From a checkpoint of a small audio captioner.
Model: 7.8M parameters, log mel input, encoder activation leaky_relu, encoder depths [1, 1, 2, 1], encoder widths [128, 160, 192, 240], encoder rnn gru, decoder width 256, decoder layers 8, decoder activation relu.
Training: adamw at rate 0.0012, 3300 steps, batches of 64.
Data: trained on drum patterns on synthesised drum kits, 26041 training examples.
Rows from block 4 of the audio encoder of a small audio captioner, named by matrix and row number. Each number is 128 + 32 x the weight over its row's rms, rounded and kept within 0 to 255. All counts start at 0. Numbers have three digits each. After the name is the row's rms in percent of the matrix's.
After each channel's rows are labels from the 100 clips, of 14976, where the channel reaches its highest value: "responds to" is what is common among them. Only what is clearly more common there than usual is listed. The data: drum patterns on synthesised drum kits.
# conv: width-3 conv (encoder.blocks.4.conv.weight, 240x192x3, each kernel summed), inputs 0-95

conv.213 112:119132160103157198105151169164153130128111136163107115108169110121129103116223143145125134180140091087161120153097124158166129163142134125170241134161129139164155176122157117154186123145167116147188132184123141157143153077081156140117122215173153154149144116221171120112126184146171183130
responds to: cowbell

conv.206 099:101064118151119153119135110102153130165170137137096112151149089150134124167095110110125073139104137160210162110139165135139157087128120136143119163157120114127172142125157112128163154119072109173149147093108158096094150174190084145148107115135155145171116109185104103158134126217147133103
responds to: high tom; clipping; text has "clipped"

conv.88 073:141119136137114080095136138148170160157124139102149107177182118165125167085086136138167174207148079123144155141172148146087109149086148111101129185132046141136131123152133141173155106154107093129079096170142077145076162146127109096099026116194131130131097093146103138141137176106119096102
responds to: four on the floor

conv.137 111:096149117123127080107141126099161163127182083131115071144122156167129137108143125112082123132172162163169172173122108147124149152148087141139145141131126074105148106076154084193179115136109113170107109206101120109116124119146122100168108101155195133143122154150104169084058186059039078163
responds to: snare; muffled (low-pass); pattern: four on the floor

conv.19 084:129141083170129150065063125180147141107111144088126135118100135142123095085138073107109123120093160124097173148139112084154079180111177161107122132080084088175148122121136114143104127147084139122098107116138154123150095155145125099134104048117108133052133151059153154112098096098114106161
responds to: closed hi-hat; tempo: 150 to 160 bpm

conv.215 075:068149131060145142120150152104143168143157150108109185165168123112103160140121141145142137131089120123150118099134185131160114122098157122178152130143143191194124130143157137135169147215184161143114093082100143130114144144103187124129148176106103157128152205091142193146149144141144112171
responds to: clipping; text has "clipped"; white noise

conv.154 097:107153138153154098135150098097112120121126134089115141158141071094089134107125161171134144102140135138118045130200163144109148109167121128096102153147128101090133185118162132115121030170145145110162135186124097133130122136096129124165126125107120139141103144134105145140047153130124123116
responds to: closed hi-hat; clipping; text has "clipped"

conv.131 120:071127156124114149179102073141138109089129133105101115129055121143056111121154123130122159143041127126094087089117124131091129093130181099144140108115153141182102135079171121123101159107128084113137129134168071158160164100089072125140146086133095081129169151101213093073133127102172169135
responds to: clap; muffled (low-pass); clipping

conv.229 117:141181170162184108174160147143156191133166126164135145145141149153147143134157162163138119131133112168137132143132183174175120127152133162097178191174157166114154133148151116168135110140188171133221141154119158102137154140132131128185141210147147124186163119195157109182110126160103131170
responds to: rimshot; clipping; text has "clipped"; pattern: march

conv.210 092:144120109095118140123133124137145189122104147165068118067135139091162168115101138111115060096194146110095124085134160191134163154090165157161132115181112118132137102095076153118131118154092116128129138137138162130150131079128160115140098149087108146105061072148093142108160141116118172177
responds to: bossa nova

conv.25 089:103148107103132146082128128142109127069112137190102122061092093134099141136143161071093118226154083103127127141145151221098138162117148141137201120101091110185106153104098115166151134086108163149140091167104146122141133113133113152124153169168117195089079133107121114136092152116099111141
responds to: rimshot; four on the floor

conv.197 087:141119186171120126181139019136160124069136142149041140107076123082137135171103107109081108164110187154126140124116100121054128134166116119159127100147194161123167095104071101121075073157062115083131180085096091079123088106129144145099206100143107110147135122124089110085158117123078114129
responds to: shaker; clipping; text has "clipped"

conv.166 122:123130098155121105116087131166107105097109135172104109104119152114132124147156092107111101162144181124098166169172104121132110195161108114121137087114123095126164110107143112130147104101100095102077114147080114118096063183181098131125126090151121135117109125114043198114087117104074065113
responds to: snare; quiet level

conv.219 085:086115061128165141078161121137147167164149068109111084119156123164162128082076152153096084126152147149188080175145141133134146152140107134124106178146093058105111171166126093150214071123106110193149083156037115119141160193153101083149107115082146146076102072124132133144133120102114098126
responds to: closed hi-hat; high tom

conv.107 107:123176121134099114147177144165134136103091148147057109127109106095147114126143075144127128146131167146088125131161057126165119199193104104098097062137182154070205132101087158115111095167112092060104147120178102124122089100098113152133123090082121137131143079153118146069171131112156161159
responds to: snare; muffled (low-pass)

conv.82 085:069125123090115081182115122152166167126156189132100131075121104083114129143080154142093093142113150149147112176067147083155224112186142095091121130140168163106162139087125106113139133169156153152184122099094192129145135106134161110146184158083142147160090111103144105147158118123133119119
responds to: muffled (low-pass); clipping; text has "clipped"

conv.55 090:198104154136106110099090131170143142139142071131150141111139199146182147159141083153129119087130094144101116084145107118112029083127105136124070130096140131112098083185100121137103108069144101108144122110137146113077099142074099045146094126113108119153130094112114132168209097149104092117
responds to: tempo: 100 to 110 bpm; clipping; text has "clipped"

conv.113 095:126116206145165155174137118087118141128107162123135133150146155141133097148149142143111141152102087130109071073134150151111132126154098146102167157159144175151085189146148126131074104190189108119143137148174107170156109094099129143140151212144140141197146106203150038147175118178154179080
responds to: closed hi-hat; clipping; text has "clipped"

conv.152 109:078125093148176151158141060180141130142106107090104062138052119108100142067086133115157091146147135132148065151174104141077154120145119085124127156153107086123104182146176116117163104101104132153096082180142144166106100142157091115123133103139127062109069097112106125126101169104133112108
responds to: muffled (low-pass); rumble; mains hum

conv.5 096:144141075150143133150125134132110147093111101130094123070142176107201155124149094092099019091103166145084135137145143052160165103135099178068139070112130124125142058150124137128102078129115143126111166069076110121106080152115139088102092134125081180080120087087116126120148109167091133115
responds to: high tom

conv.2 122:117208198129138162141115135086122146129185123129091127118147108138092103130134141135116124127120123118110123114081140125128105115167165116151173098195143140136166119146113164113116132107195162151186094114113121126169127098119196111161184174124146103255093145120141060090154148075126168188
responds to: clap; four on the floor

conv.15 104:153111095126155145082109151038106134093122127197130144109134129144180100082099171136145103134154156051128148128168170178160163133102104178110160152018112099057119132126126159177139103161160148107041132095089123082124166178117091145149126135136131142010116127177112129107137126181107129126
responds to: shaker; rimshot; thin (high-pass)

conv.36 093:067142175103158190099168168101153163140145140108158106136148133121105110077199118178128125169096158067123096145122149134109117161139174092130116087128105110180160167072142140158175105128108076158155076152154036176132079069064123112115135098086140107111114135106134166108132156129171153141
responds to: clap

conv.31 110:181172193171130080173112100145110099140093139119121115128144121120105136162136128175139128115168126132115108145101123148079116130122160113103116149241111104062184150113166159129122165141117113126173135188143119143121110092112186126097162114149133098246119101106131189121105134108147131143
responds to: muffled (low-pass); clipping; text has "clipped"

conv.64 112:134152148156146175103127123099137185172145074128089079102151100192166100077140140163123081100139127061166126187148130132134130169095150139166162145137134073157123128190150174158156169080128166156114118131107106112141167170142136080119114104050127054106122101134094135123133128131133151188
responds to: clap; clipping; text has "clipped"

conv.132 087:117168126148028165119121097178149065114102142109096151132085112135128135159141099120106115180165149139123155101156124145116099148139148093137138100166132101108183060105137111132098072156055131106091148123094140117120108146169121152147130131172130179132137139106096170103112105140084127171
responds to: rimshot; march; pattern: four on the floor

conv.163 118:064168123100124161098136115160064115108115113125110143106114101152107164046086160137117116081195146136100137132092134157126131121105131130138142111138150125122114140062122104149184121122110191153130143158133201124159137113179209131161150119079125121089097158077097119121097122075130170182
responds to: low tom; clap

conv.153 106:133103115161152119168129121165152164143143151142107102120095130109139135170123128148139087163203164128106101187199082176122176159193111104098095146186143126061103146164203138133126060141108133163175139182140147108084147171140127138085169133158167096197089071156055178152128123134087105156
responds to: muffled (low-pass); clipping; text has "clipped"

conv.162 095:083068131164075178126082054126149144095081150125079104117099122130129136101145097130067120160196139127083123123147099180102119117153104143134153073119146128107162109117170111120098098160074105143142148154130090131104125114156093075117121074100094159100094110209129119109158156155126144149
responds to: closed hi-hat

conv.27 087:109140074093111138102109157079125116117142178118166203129078158163126139114145159156098152147076147108111183154103148163161132127165111147148140113029163184098135117137079114133118137182193133148086088028140079063156135133088082132181149082136142139031166192104098116095094123131098074142
responds to: shaker; thin (high-pass); clipping

conv.127 137:143162156088152104122155149201126110122145126134117115118105107169133162150110140212103119131134114109125187197096122130109120149137136119137129101160125137094188138129140146123189152111125137176208154183129144115137138090115142140060155125160156135149139172134173209100115122070129176094
responds to: muffled (low-pass); clap

conv.66 102:157177161123144124097133083150156096076118128127150103139090104123096096099116151169109147162070121124077077151081133129124159105104178099096144121125119086156096085064125087097109153141157142104141105170131152177160125069085160107078141132163114150122119155131220097150055132041161123131
responds to: rimshot; four on the floor

conv.11 110:103136108129161161114099083077096159163134105115098074104117096130096099108107164086166156109116120132105128112128135172110155095103189152129121083097112088092137119160143168175082113103098166146105149102135125115166173144096126117139074093136086101079121115151145105093132128085114127186
responds to: clap; clipping; text has "clipped"

conv.26 110:109143146110128146123154115121153140158220096093122139161116095188139112097115142143138127134114104108236120122094123127121155105136121091168117182146107089121119139140120116098157199112118099187091072122132117095127114128156133080131079133156209075150100159143099104132132131111114116141
responds to: clipping; text has "clipped"; mains hum

conv.58 111:160146130123136132123159168116134152146177119126157187139138143178140116118129170136130140178109141140185120102116176153123095124146147137134179191101184152099136148139166120158138156182177134172205149160135122105162196137108143088164152153169199102140177184156167126189090086162112115180
responds to: rimshot; clipping; text has "clipped"; pattern: march

conv.177 115:094106095160159138134088106103120174171095038114156076082145153108143127094127124127126118076155132109111086113146082136130120130093135142150077122129075082143115137177142157142139103052117149119148123137112126139142122149085123111141082156053094106123120040134119110112169120129071168125
responds to: cowbell; closed hi-hat; clipping; text has "clipped"

conv.214 074:126148052116117101111090142082183072112067101130104119100076125113174145063105126094086125195157106140119158142103117148124133096107090156066177082035114145130147089095108123135139117143076137121116172155095175113111145123107130128167122108153118184026143156135109137160101142128099105124
responds to: high tom